python train.py --model="sound classifier" --dataset="simulated modem signals in the audio band" --train_examples=78125 --gain_aug_db=10 --noise_aug=0.01 --n_mels=64 --hop_length=160 --input="log_mel" --spec_augment=true --win_length=512 --targets=["modulation", "carrier"] --num_classes=[16, 4] --arch="convnext_v2" --isotropic=false --norm="rmsnorm" --hidden_act="geglu" --mlp_ratio=2.67 --inner_norm=false --patch_size=[4, 4] --conv_stem=true --depths=[2, 4, 2] --widths=[80, 160, 320] --kernel_size=3 --mixing="mixup" --label_smoothing=0.1 --loss="cross_entropy" --init="small_normal" --residual_init="zero_last" --optimizer="muon" --muon_scale="original" --learning_rate=0.024 --momentum=0.95 --nesterov=true --orthogonalizer="newton_schulz_5" --adamw_lr_other_params=0.002 --max_grad_norm=1.0 --max_steps=9900 --batch_size=384 --epochs=48.7 --lr_schedule="cosine" --final_lr_fraction=0 --warmup_steps=490 --weight_decay=0.04 --adamw_weight_decay_other_params=0.01
Rows from block 5 of a small sound classifier, named by matrix and row number. Rows with one number belong to one neuron. Each number is 200 + 40 x the weight over its row's rms, rounded and kept within 0 to 999. All counts start at 0.
After each neuron's rows are labels from the 100 clips, of 14848, where the neuron reaches its largest size: "top examples" is what is common among them; "peak in band" is the frequency band that holds the peak. Only what is clearly more common there than usual is listed. The data: simulated modem signals in the audio band.
# gate: MLP gate (model.blocks.5.mlp.gate.weight, 416x160), inputs 0-159
# fc1: MLP up (model.blocks.5.mlp.fc1.weight, 416x160), inputs 0-159
# fc2: MLP down (model.blocks.5.mlp.fc2.weight, 160x416, transposed), outputs 0-159

gate.53,169,178,279,161,175,137,186,183,234,265,235,216,217,181,195,157,146,183,163,162,317,93,205,181,278,162,197,143,179,242,161,246,222,258,179,223,245,175,191,216,172,188,189,276,204,236,159,197,170,137,254,211,216,208,196,177,236,211,232,257,188,197,196,165,188,232,155,240,205,218,196,235,175,157,212,194,274,222,183,129,222,223,195,212,211,245,238,242,227,205,232,218,234,214,262,150,216,157,208,208,181,94,218,229,200,240,261,168,252,170,218,241,184,201,214,221,178,232,208,165,145,223,224,224,251,143,225,308,222,116,207,224,158,244,194,136,220,165,173,183,231,237,306,219,240,161,145,228,185,230,176,267,230,223,200,151,210,298,213,236
fc1.53,166,163,227,136,193,190,240,162,179,237,237,211,168,218,238,201,123,240,252,184,314,175,194,203,256,131,223,172,151,139,155,207,243,217,182,301,225,138,243,175,173,139,150,230,147,215,190,183,177,134,196,201,245,222,230,198,211,198,243,272,236,210,187,226,244,232,197,174,223,193,241,228,145,178,259,280,245,270,246,177,222,217,158,209,231,210,195,244,144,192,206,240,233,266,164,161,208,204,192,181,189,134,196,275,248,227,292,261,250,167,193,237,159,205,249,164,219,228,215,136,222,216,265,223,192,193,154,299,241,150,199,222,189,219,182,129,190,165,201,163,271,244,253,231,197,190,156,222,125,168,253,249,217,180,201,215,176,239,189,209
fc2.53,256,177,198,201,188,213,202,224,215,131,246,147,114,139,139,194,228,196,190,232,194,280,235,128,151,285,217,237,143,211,223,161,209,176,190,302,118,172,188,210,257,197,176,295,182,184,200,212,270,150,216,227,136,184,199,167,233,179,243,227,208,166,199,256,251,204,188,193,163,148,193,166,277,165,257,270,221,191,254,211,194,162,208,165,143,171,221,235,137,182,235,208,131,165,150,242,259,165,197,172,155,182,242,234,172,226,245,217,203,282,208,144,177,220,132,220,224,213,197,155,201,171,240,252,246,127,212,165,185,184,201,162,190,130,192,144,168,224,191,182,191,185,207,209,161,259,190,228,301,203,292,195,199,214,204,166,239,189,243,184
top examples: OFDM; 200 baud
peak in band: 2000 to 4000 Hz

gate.153,148,143,195,164,292,184,135,242,243,223,203,247,219,207,176,299,182,125,155,231,190,224,196,220,168,190,273,204,243,164,177,185,128,148,143,192,166,223,172,144,253,228,149,98,171,186,224,151,198,216,198,215,231,197,215,177,184,218,204,176,258,192,148,165,207,233,219,199,168,136,169,194,150,200,194,180,209,159,293,286,210,211,154,275,201,225,188,199,212,160,212,202,78,195,205,239,142,216,183,155,137,205,198,263,197,247,267,205,155,202,216,188,246,227,252,232,186,158,247,249,209,187,91,225,207,166,171,257,203,196,190,206,195,210,247,238,222,152,189,147,176,182,189,275,176,209,228,277,200,214,170,189,259,211,121,203,147,179,166,172
fc1.153,184,180,252,216,210,220,182,230,237,254,165,283,215,128,167,163,239,199,159,186,192,257,152,175,277,247,196,176,150,184,252,166,144,347,129,201,225,238,200,219,189,198,150,155,215,151,197,180,195,200,197,224,165,239,168,213,167,213,219,222,183,179,175,126,204,194,255,215,165,215,191,209,155,164,178,236,208,137,285,200,277,161,188,187,198,241,213,170,181,196,219,237,188,215,173,214,170,163,229,169,226,223,144,161,231,264,170,222,133,179,161,144,214,133,214,315,189,198,224,235,197,162,263,248,218,144,154,246,233,299,228,259,216,172,208,194,266,132,244,166,141,245,224,185,232,231,293,244,158,218,231,236,204,204,171,198,194,180,243,179
fc2.153,218,174,175,205,270,154,196,230,231,220,172,172,201,123,189,261,197,181,155,223,238,97,236,174,213,170,141,171,199,229,162,224,254,221,309,134,254,141,120,156,227,189,185,199,222,232,170,185,183,109,155,295,188,206,236,177,177,192,232,192,198,140,185,242,293,159,196,243,248,119,211,218,222,227,200,158,303,215,185,202,223,214,191,129,198,210,227,184,160,221,190,179,185,257,190,173,165,223,253,228,165,210,157,197,231,158,290,209,272,181,184,251,237,165,203,258,157,237,182,194,218,166,150,203,195,256,157,170,144,213,246,248,276,195,166,252,116,255,206,213,145,207,198,218,190,194,182,212,208,189,238,161,168,200,242,189,166,178,277,188
top examples: FM speech
peak in band: 2000 to 4000 Hz; 1000 to 2000 Hz

gate.409,152,169,149,197,242,243,221,226,195,190,263,209,220,200,210,186,172,217,267,220,219,237,265,189,195,228,208,171,305,254,176,217,142,202,183,167,236,240,191,120,247,152,167,171,183,219,187,212,145,186,138,297,164,160,175,200,133,193,163,269,205,220,150,216,238,157,209,156,255,227,213,218,252,274,297,137,215,215,152,211,200,171,144,225,232,166,190,184,183,162,215,171,69,278,161,169,133,163,215,230,222,233,230,178,213,263,241,206,157,292,257,205,189,228,207,144,198,147,240,183,196,239,273,184,184,230,108,200,188,178,220,214,160,255,218,205,244,202,172,249,243,148,212,201,188,208,253,262,223,182,164,150,215,221,196,185,221,201,149,219
fc1.409,160,133,200,263,158,181,210,221,180,192,170,195,205,224,238,191,245,175,164,209,226,253,209,248,195,180,184,209,230,258,151,223,187,214,250,159,187,201,202,108,245,199,216,236,194,214,184,205,311,257,190,270,187,249,194,209,271,172,265,173,205,226,237,205,157,190,210,223,244,258,232,194,227,174,299,189,226,221,267,304,231,170,198,136,259,219,162,263,238,164,216,206,56,192,217,150,222,204,158,260,198,236,205,177,197,214,192,180,200,225,169,214,260,288,206,150,141,203,251,193,254,286,149,197,204,252,213,236,190,179,209,213,124,211,217,220,189,188,143,178,257,207,164,237,166,167,137,174,172,161,141,200,213,270,231,161,171,259,209,225
fc2.409,162,177,150,293,151,231,241,263,250,188,263,210,211,168,272,150,204,178,137,215,175,198,222,224,236,162,155,120,221,240,215,177,250,197,87,247,211,237,187,203,207,153,195,158,173,211,304,173,139,239,139,130,218,242,155,195,189,165,204,180,211,253,234,171,154,196,202,214,178,149,169,205,223,283,274,253,201,224,255,182,222,152,200,187,229,134,191,211,180,222,235,169,197,147,202,170,169,117,205,183,287,134,221,172,204,171,154,216,215,206,111,209,171,249,173,213,251,240,190,200,185,176,205,196,224,196,253,208,194,177,134,231,193,202,255,220,267,126,207,227,187,242,255,176,282,179,156,187,199,130,219,201,234,190,209,195,252,276,173,187
top examples: FM speech
peak in band: 2000 to 4000 Hz; 1000 to 2000 Hz

gate.9,145,174,190,203,261,203,212,183,178,206,203,198,212,226,163,326,125,182,214,199,214,190,231,111,249,211,277,246,275,156,217,196,186,226,170,233,230,189,209,195,219,167,176,183,161,177,193,203,192,213,214,263,159,159,195,121,140,224,121,173,190,191,186,180,161,203,183,182,185,239,201,280,200,215,237,177,223,177,213,194,118,204,159,197,231,150,147,178,181,188,188,258,137,157,176,176,184,208,166,155,249,171,171,261,141,248,167,196,187,175,268,360,118,233,200,165,282,174,130,243,209,208,197,207,201,280,205,175,193,230,240,193,169,201,206,289,157,211,168,271,131,183,206,235,226,208,202,219,201,176,210,152,177,132,227,230,225,150,169,178
fc1.9,169,250,194,200,223,144,224,198,192,166,207,243,207,187,148,298,212,173,166,197,217,209,195,206,247,207,164,254,222,160,250,206,236,279,168,229,250,270,187,275,220,161,112,243,163,136,234,216,91,215,249,226,171,198,222,309,118,213,183,244,191,191,212,222,182,182,153,233,135,246,181,192,80,261,261,177,145,163,164,200,205,196,227,219,200,118,162,229,195,201,186,183,158,184,174,201,151,152,130,201,229,134,176,228,241,198,216,183,162,170,264,140,234,197,169,233,211,218,186,195,183,139,242,150,211,193,177,133,179,211,233,175,212,235,283,204,213,123,238,268,153,191,232,207,242,164,190,244,172,217,206,224,132,232,239,212,183,178,176,216
fc2.9,151,171,195,175,232,190,254,155,207,209,148,234,191,268,83,265,227,174,197,142,194,214,236,209,206,171,227,200,231,187,192,209,197,121,264,161,206,208,134,261,224,254,209,171,181,175,146,180,247,198,167,279,266,200,261,163,231,247,243,179,203,141,154,213,208,227,135,176,220,198,189,222,260,222,105,252,131,130,225,190,169,231,179,216,186,180,235,238,138,236,201,234,193,240,179,171,157,209,172,221,195,217,200,202,195,155,216,190,282,214,256,272,205,120,196,228,201,249,177,246,174,186,186,230,191,223,135,213,149,174,195,176,307,238,169,207,197,208,179,281,150,163,147,163,213,242,225,224,207,155,220,136,205,159,151,282,171,262,226,134
top examples: FM speech; AM speech
peak in band: 2000 to 4000 Hz

gate.314,190,219,214,174,213,165,194,178,205,249,169,167,241,237,166,281,221,249,209,197,181,228,213,122,205,164,265,193,248,122,120,196,236,45,192,199,172,209,222,161,167,267,178,159,241,168,181,214,210,252,194,263,233,169,192,244,201,164,196,249,219,209,176,210,131,214,193,178,173,206,209,204,243,227,245,218,195,226,134,170,192,179,214,190,231,187,226,206,215,195,253,210,206,234,180,149,179,221,207,256,210,251,207,241,147,212,198,200,183,257,233,257,165,295,215,194,188,207,210,170,170,247,57,218,148,256,257,243,196,170,169,273,189,205,129,264,265,226,160,202,239,164,232,232,217,275,139,277,168,140,149,182,205,206,188,230,154,264,226,204
fc1.314,163,163,180,300,201,203,204,253,191,208,199,209,137,183,182,119,251,205,203,183,225,236,104,238,182,221,168,192,248,189,219,180,177,261,225,189,219,216,167,288,218,242,182,268,155,136,194,213,179,176,216,102,165,153,175,203,165,224,233,169,159,267,212,201,153,184,245,195,169,193,212,152,164,103,128,238,162,247,194,225,211,155,183,142,189,219,259,221,178,167,197,248,217,214,216,202,250,205,252,203,257,210,135,180,222,137,139,205,160,177,119,78,215,188,186,218,176,161,140,249,234,193,331,172,253,180,189,157,143,232,194,199,237,217,221,96,190,145,229,206,191,217,158,248,172,184,193,174,175,240,198,199,234,173,200,222,211,186,202,204
fc2.314,186,122,139,196,185,265,130,179,284,110,260,238,201,200,253,177,149,218,232,201,140,195,239,238,225,230,152,167,186,189,184,197,213,188,123,200,228,209,195,174,200,170,180,193,227,196,277,246,211,166,254,273,218,255,177,207,205,218,189,247,151,222,127,141,217,107,225,210,205,123,199,206,234,182,158,282,204,193,250,295,215,206,217,209,199,258,136,199,227,172,203,252,179,240,240,200,285,147,180,248,243,157,168,161,186,250,139,119,236,145,167,248,179,277,191,256,173,241,179,233,220,197,181,132,201,172,198,175,228,275,199,244,169,185,177,233,172,299,237,213,218,201,173,184,176,181,182,177,237,161,185,170,173,225,199,208,137,195,176,162
top examples: FM speech
peak in band: 2000 to 4000 Hz

gate.26,202,152,195,146,117,175,184,227,197,238,220,196,250,181,226,251,184,244,216,179,202,244,232,161,191,316,215,240,177,245,220,246,174,242,177,149,290,233,196,168,158,198,206,160,230,311,201,240,232,230,185,201,265,206,249,213,169,188,144,295,232,179,180,204,290,189,154,184,238,251,204,236,218,142,287,291,254,198,149,168,179,204,223,244,186,223,194,168,214,224,157,197,136,186,231,256,93,209,199,122,196,239,211,172,194,192,196,212,255,221,160,123,167,197,211,205,231,146,194,246,163,130,194,161,223,175,192,213,134,106,272,210,176,205,227,168,245,201,160,192,153,206,178,258,253,215,211,134,186,224,188,219,179,203,192,235,221,194,228,190
fc1.26,189,187,178,187,280,257,231,208,190,157,216,187,146,200,177,135,272,175,184,273,197,220,210,213,192,172,256,181,267,197,258,175,244,230,209,214,139,197,180,183,198,159,190,197,207,155,226,199,257,225,137,169,201,186,235,191,238,181,151,230,161,159,135,190,227,204,214,219,185,194,196,179,199,275,232,216,245,196,189,148,196,219,195,179,226,207,152,132,155,206,236,252,224,163,209,190,163,158,196,207,196,294,204,298,290,262,238,202,177,116,231,213,129,201,235,166,249,245,216,229,186,184,189,159,131,220,78,197,218,246,126,210,164,216,293,223,232,340,176,175,220,202,225,171,210,155,187,203,221,174,272,236,201,161,164,245,282,227,189,190
fc2.26,191,180,193,113,149,231,169,241,200,284,140,218,196,217,181,199,221,201,261,189,224,167,219,263,65,179,213,158,135,247,181,213,212,193,235,234,216,225,135,233,174,206,158,238,203,166,143,234,208,139,261,307,194,262,271,275,211,200,182,182,175,204,182,253,201,186,244,199,205,195,215,201,193,189,207,181,183,263,188,229,254,200,292,156,145,174,198,221,215,191,173,184,126,174,211,173,296,184,182,152,202,219,141,128,273,167,232,245,148,183,194,170,239,159,159,168,199,249,233,205,170,290,180,237,147,215,205,135,240,182,234,138,151,180,168,171,166,211,206,164,222,97,197,244,224,208,225,267,182,228,241,178,189,204,228,230,215,162,214,199
top examples: FM speech
peak in band: 2000 to 4000 Hz

gate.274,259,214,220,253,189,217,193,175,179,305,203,228,156,168,216,215,238,208,161,126,265,158,187,183,219,243,236,213,182,275,179,185,210,165,195,147,217,202,222,186,181,165,235,257,246,156,194,222,156,216,175,160,123,157,165,200,191,183,180,161,152,134,212,232,89,263,208,261,196,299,160,238,240,156,192,196,167,83,167,144,243,140,264,199,204,223,213,182,152,203,217,149,168,179,215,172,170,157,203,196,203,166,178,187,216,282,178,165,241,152,232,273,127,182,232,160,162,193,220,214,250,233,190,168,198,164,156,232,230,205,213,254,269,226,250,233,206,248,289,268,198,230,172,167,234,192,140,200,232,194,231,209,183,280,209,206,230,146,234,238
fc1.274,202,196,214,188,256,238,180,174,147,151,244,279,135,171,295,174,211,141,218,162,230,254,151,154,173,162,157,194,182,182,178,243,201,194,243,163,179,240,185,225,276,206,187,167,177,229,171,199,191,165,201,190,220,229,237,110,184,189,267,167,178,224,245,202,170,171,258,223,190,204,226,144,164,157,130,296,178,160,226,172,202,155,196,118,185,257,184,220,247,241,182,193,167,261,182,216,185,146,136,218,236,296,174,231,176,198,164,262,187,134,217,223,167,206,121,182,170,198,211,210,175,251,190,183,184,219,132,244,310,188,244,208,200,183,207,222,240,231,284,158,148,221,231,265,170,200,155,205,185,173,223,286,185,179,127,210,195,108,190,193
fc2.274,278,213,193,190,143,179,191,184,172,269,245,134,172,205,119,197,178,145,216,169,257,310,210,131,182,210,209,253,154,161,177,182,122,214,187,241,234,189,205,172,154,162,122,181,160,217,164,113,227,263,224,231,212,180,155,146,209,193,193,170,231,213,260,146,220,234,212,152,197,221,239,122,173,177,172,242,178,240,200,156,223,236,136,190,184,204,229,225,244,205,233,173,229,226,217,211,190,191,259,265,159,242,140,175,184,168,183,200,213,193,201,263,248,228,191,208,196,200,233,240,222,310,189,212,243,184,204,254,186,202,124,307,240,176,186,235,123,182,183,160,244,188,106,217,145,226,213,180,203,201,206,216,200,249,140,259,285,232,219,171
top examples: OFDM; 800 baud; carrier: 2.5 to 3.5 kHz
peak in band: 4000 to 8000 Hz

gate.250,232,250,110,184,122,180,256,193,192,192,160,177,149,170,206,201,232,171,167,120,244,179,212,175,214,115,201,196,191,220,186,222,230,131,141,162,177,187,190,212,172,142,264,218,226,304,205,157,241,236,142,143,212,218,208,168,202,228,230,183,267,234,191,125,196,209,95,197,201,144,191,250,166,158,194,221,285,215,231,153,228,267,125,188,166,172,200,221,215,193,268,122,202,245,153,148,194,138,152,224,224,152,218,145,181,158,222,161,194,212,245,258,211,208,208,246,222,219,183,196,152,187,91,217,216,170,293,237,182,145,202,165,182,212,165,227,215,228,125,159,236,217,197,221,204,135,198,222,171,199,163,133,238,207,232,164,148,194,195,222
fc1.250,170,284,214,176,196,200,174,229,219,227,200,148,181,254,209,233,145,161,235,200,225,227,249,133,207,198,158,212,186,208,211,181,141,113,128,228,273,231,231,160,181,191,125,155,153,167,220,179,211,192,230,191,123,139,161,248,132,230,180,154,200,171,169,216,253,191,245,298,182,192,180,206,111,216,201,217,243,187,162,161,181,161,187,317,186,226,231,215,175,233,195,229,170,128,233,272,168,239,155,250,179,217,174,184,206,246,218,240,166,192,229,182,155,145,240,249,208,134,191,232,262,248,113,225,216,177,143,226,194,191,209,220,220,149,139,170,147,234,249,247,202,137,163,196,183,236,182,205,172,205,201,144,196,153,190,259,272,281,164,225
fc2.250,191,279,177,209,160,216,247,155,221,186,188,178,294,180,229,249,275,186,182,202,260,250,187,195,73,187,223,183,235,178,255,103,192,213,222,268,174,165,241,213,172,272,237,195,195,164,183,231,127,237,195,125,186,214,186,158,121,242,267,112,164,245,221,205,206,140,268,230,153,243,184,183,179,243,215,225,147,193,225,296,168,228,207,206,245,209,164,147,216,232,278,185,180,147,237,191,135,248,172,237,203,151,169,222,168,147,224,195,175,178,138,240,166,214,157,239,218,145,254,272,186,234,189,231,210,225,243,191,232,131,147,188,209,202,238,230,221,160,228,178,171,186,204,242,196,152,207,163,218,228,154,212,244,159,204,135,192,207,173,196
top examples: FM speech
peak in band: 4000 to 8000 Hz

gate.167,184,215,201,199,209,247,209,193,198,110,200,162,222,214,176,210,119,205,183,186,244,165,156,155,145,200,79,182,200,246,207,157,182,230,170,162,212,210,237,190,153,169,171,190,279,189,207,227,234,125,276,239,221,182,129,147,166,279,168,224,195,232,245,291,165,235,199,172,327,254,258,243,197,243,168,245,271,193,228,219,222,169,172,297,152,183,163,196,225,153,227,195,215,212,160,239,247,249,189,176,174,256,232,284,198,251,220,225,202,174,193,211,201,151,153,184,272,139,221,182,161,188,197,166,179,179,207,220,167,238,212,255,135,200,161,200,209,164,121,177,182,261,218,220,208,146,138,208,227,240,183,205,148,264,199,188,183,229,149,221
fc1.167,182,209,198,229,239,332,228,174,178,234,247,257,177,165,226,198,160,192,203,174,158,202,205,182,209,186,216,132,241,230,187,173,245,238,214,181,224,262,173,152,173,133,206,156,191,191,225,277,234,145,211,181,144,138,145,175,178,218,160,163,179,202,218,143,194,196,247,224,247,178,255,119,177,190,191,267,130,225,193,151,246,170,269,185,206,158,197,154,198,181,213,172,248,171,171,199,206,155,170,232,187,234,246,137,83,204,232,198,249,105,198,216,210,153,164,267,210,221,164,224,211,171,174,239,168,243,232,240,151,108,140,196,234,219,209,248,252,119,145,182,240,207,264,177,151,252,182,212,180,168,203,213,281,191,156,185,182,246,215,271
fc2.167,158,262,201,143,206,257,183,193,114,260,208,212,230,187,222,261,219,153,185,171,234,187,112,188,193,199,225,225,220,217,204,142,211,213,124,188,182,282,235,225,256,241,192,208,224,190,172,224,209,195,228,193,171,176,118,187,274,138,237,258,157,188,200,160,257,196,228,218,212,161,101,86,226,166,147,200,151,194,158,178,131,178,158,250,185,221,210,209,187,191,222,167,237,270,168,227,146,263,242,269,185,195,174,193,179,213,194,225,192,250,277,197,209,177,230,210,236,214,178,226,212,142,223,156,193,129,225,147,215,227,288,169,188,171,253,134,211,168,206,221,145,197,161,207,184,160,204,125,177,266,243,255,240,215,202,233,243,202,305,165
top examples: OFDM; carrier: 4.5 to 5.5 kHz; 100 baud
peak in band: 4000 to 8000 Hz

gate.122,285,242,173,243,190,199,180,243,189,226,175,168,167,169,213,154,248,186,270,231,164,219,158,207,204,296,200,166,237,210,182,218,213,167,189,203,210,197,126,186,184,169,150,180,136,237,215,191,234,251,251,218,299,140,166,202,237,225,209,192,220,191,171,197,218,238,199,302,218,196,196,211,201,227,153,140,254,198,202,226,229,203,289,270,250,243,152,178,266,231,242,216,272,198,135,174,167,213,186,201,245,171,260,185,238,161,165,167,215,237,236,118,213,158,188,203,153,179,151,200,281,229,240,194,232,176,222,188,194,189,194,397,209,209,198,191,203,203,227,208,237,165,178,220,222,239,247,212,181,236,226,204,227,192,117,170,216,145,245,145
fc1.122,154,231,262,172,172,223,168,211,177,188,146,252,226,190,174,191,225,122,230,228,290,157,167,257,185,229,256,269,156,205,179,216,151,221,261,238,197,207,229,232,172,162,178,229,159,214,205,221,193,156,219,184,212,252,214,211,238,226,206,167,196,194,211,234,240,186,157,303,178,194,234,233,194,133,235,243,186,218,185,230,276,204,247,203,234,169,133,141,291,199,171,178,212,255,254,249,230,175,107,292,198,182,201,173,182,184,230,155,238,225,219,202,155,214,110,229,220,227,229,162,209,143,233,240,207,289,205,180,217,105,224,124,272,149,157,183,187,205,174,200,254,260,204,185,196,220,219,175,159,189,233,237,269,160,166,157,126,266,164,236
fc2.122,181,205,239,240,136,131,228,231,110,287,162,253,281,135,169,206,190,182,185,216,164,208,223,160,274,258,171,172,174,165,208,224,160,178,241,188,220,206,243,250,123,224,177,175,213,204,180,135,220,142,178,183,199,204,203,158,151,230,164,182,215,191,240,161,231,252,209,213,215,217,190,227,172,160,204,186,240,218,225,179,133,225,185,248,187,200,189,225,208,244,202,250,242,184,239,137,170,230,193,208,197,196,147,207,296,170,282,275,165,107,278,172,178,177,241,178,268,140,164,248,177,175,154,177,180,241,134,191,104,252,203,103,214,223,247,224,166,231,215,242,221,252,194,195,250,305,195,169,162,187,186,157,188,200,217,222,250,196,206,148
top examples: OFDM; 800 baud
peak in band: 2000 to 4000 Hz

gate.52,239,131,174,216,209,104,232,216,210,208,231,221,177,150,191,243,198,198,140,254,244,148,218,191,215,113,248,189,229,208,217,251,98,176,292,225,257,261,226,152,214,197,217,249,220,231,165,157,169,156,170,165,202,241,185,208,216,264,205,194,188,143,217,167,201,192,249,190,133,269,161,161,208,112,172,173,171,200,236,189,269,157,163,196,181,187,241,188,185,186,217,241,227,120,227,204,203,160,171,111,185,191,189,233,186,220,225,190,238,173,202,108,182,226,204,229,211,96,223,206,261,251,219,225,221,261,235,130,204,274,221,201,187,175,264,221,175,169,255,194,225,203,154,241,238,200,260,139,251,228,277,109,219,195,172,167,231,213,180,206
fc1.52,186,152,211,136,178,249,135,181,257,148,229,158,146,278,207,271,211,217,237,117,209,170,185,217,232,172,180,223,218,244,226,240,190,105,132,217,225,188,143,226,219,195,237,193,160,203,236,171,194,223,221,251,227,252,199,167,126,199,233,215,201,196,211,184,228,179,143,202,205,235,181,221,224,217,192,215,194,249,211,237,189,151,185,224,210,189,166,198,221,205,138,139,218,199,183,187,118,253,187,239,186,197,202,302,151,212,106,250,227,201,286,206,222,258,213,128,176,237,185,167,212,165,133,240,151,190,187,259,273,242,123,153,210,240,155,255,241,134,215,137,192,188,227,190,189,119,85,164,106,233,218,218,209,213,173,206,215,233,206,211
fc2.52,208,183,183,147,240,173,261,227,203,253,238,200,222,179,202,234,177,167,211,154,187,135,144,153,171,139,245,203,193,175,151,222,234,200,196,131,259,234,186,175,206,164,169,170,252,182,184,234,222,255,268,269,184,167,185,170,309,143,195,180,197,255,162,199,228,109,190,244,173,265,157,140,160,146,156,296,219,149,218,205,178,182,202,212,144,238,206,207,182,163,175,276,211,229,312,167,223,307,166,189,206,176,261,252,212,201,207,247,263,193,226,200,191,173,213,185,238,185,126,212,217,220,175,202,199,166,179,183,169,173,185,265,192,221,172,147,171,194,230,156,147,120,162,202,144,239,242,160,249,173,266,228,152,206,229,216,267,262,189,219
top examples: AM speech
peak in band: 2000 to 4000 Hz

gate.211,168,197,159,215,84,268,220,228,201,246,150,212,168,186,197,215,225,186,214,187,248,247,232,164,196,161,166,137,159,233,210,249,185,144,200,159,209,206,148,176,139,169,177,243,144,241,176,265,219,171,194,229,153,217,195,216,208,213,221,151,163,173,145,175,202,187,242,219,191,207,168,244,196,235,221,257,202,174,244,202,231,208,237,176,215,241,228,163,132,209,212,243,166,226,217,152,88,204,228,222,163,201,214,146,161,125,219,341,171,212,236,196,216,236,251,257,133,178,217,257,204,214,261,170,203,206,235,220,237,264,221,226,179,229,198,179,312,273,163,198,223,191,222,205,144,230,232,146,154,245,128,141,142,306,222,208,185,235,209,241
fc1.211,279,231,227,277,218,202,185,265,249,216,174,181,187,172,185,200,272,235,252,264,197,289,248,234,191,183,263,200,208,241,200,211,146,286,196,192,223,195,184,207,209,251,199,257,244,249,122,176,260,220,269,172,202,213,203,205,226,211,191,138,181,187,213,187,163,266,252,256,198,155,184,230,197,247,229,186,146,199,152,156,193,249,199,58,219,216,222,167,205,140,220,142,161,171,212,233,177,148,218,238,190,161,204,204,146,270,133,184,225,137,171,283,168,189,304,178,212,229,233,196,148,220,193,167,136,181,219,199,248,232,174,138,179,218,219,183,142,228,219,197,202,255,237,162,234,221,210,176,163,248,281,201,154,221,225,197,177,208,270,240
fc2.211,140,148,177,146,186,208,198,245,137,201,171,168,150,235,202,144,200,252,210,184,215,140,243,229,260,258,203,229,138,176,163,263,224,202,275,185,214,189,134,257,253,227,141,192,291,185,155,232,199,155,271,237,164,124,214,202,221,203,199,207,131,175,194,154,156,250,153,229,234,160,183,176,195,262,181,231,168,222,191,202,202,257,183,218,190,247,170,191,184,184,188,162,90,216,196,227,260,177,167,167,185,207,203,169,189,246,179,195,186,190,244,164,182,236,245,177,181,130,218,190,243,275,153,243,197,158,201,240,188,200,256,202,229,149,135,256,100,200,211,270,266,177,261,207,232,241,196,246,248,143,239,142,281,203,179,245,199,190,129,235
top examples: AM speech
peak in band: 4000 to 8000 Hz

gate.393,171,244,183,207,180,199,232,187,163,232,302,229,225,163,167,82,143,185,263,215,199,234,173,236,156,268,254,244,191,187,254,157,120,202,162,161,199,178,226,100,198,206,191,217,187,263,220,216,234,200,203,194,216,183,202,178,217,249,159,241,237,120,205,168,181,191,239,229,116,215,193,110,85,203,246,220,258,148,149,223,231,199,181,232,254,160,256,193,156,174,272,241,216,141,197,224,206,157,143,172,183,178,200,218,243,222,222,161,234,310,220,246,270,175,201,194,241,203,227,210,207,178,232,249,216,284,175,278,182,271,215,178,236,175,267,232,169,201,176,195,203,196,178,186,196,200,200,182,222,176,188,191,126,178,196,255,224,233,172,169
fc1.393,234,182,174,191,172,121,221,205,220,158,272,213,215,251,191,66,173,222,173,226,210,185,213,192,232,196,218,222,200,197,177,132,179,195,251,190,188,208,192,142,201,180,184,235,164,288,207,224,192,221,160,188,138,110,195,204,282,137,244,186,198,121,201,196,166,234,262,189,223,181,195,203,119,201,208,242,221,199,223,292,186,134,216,121,204,150,194,241,221,225,151,144,176,199,277,116,274,156,170,162,222,177,204,333,226,175,229,189,181,184,168,279,154,212,169,223,229,180,144,212,219,265,201,142,148,205,172,176,168,234,188,206,235,219,230,192,160,240,229,223,277,226,198,140,149,163,248,206,207,140,233,183,208,266,206,189,178,219,185,208
fc2.393,317,211,238,210,187,199,181,182,236,155,224,137,176,257,215,173,187,204,145,207,186,221,254,239,224,146,163,192,195,174,251,198,166,211,199,195,130,260,179,178,218,177,176,162,248,188,260,190,173,199,172,148,173,159,105,177,142,192,165,177,194,212,158,193,183,314,282,249,105,192,176,216,216,268,266,205,240,226,209,158,235,201,264,182,252,121,260,227,136,214,215,232,155,105,240,236,193,212,150,239,224,139,191,221,243,264,211,228,207,237,239,163,222,242,174,173,225,150,227,210,112,226,197,237,185,211,160,222,231,225,240,197,114,204,218,191,216,214,168,257,242,234,165,208,231,144,190,166,192,183,165,215,184,139,194,226,135,243,139,247
top examples: FM speech
peak in band: 4000 to 8000 Hz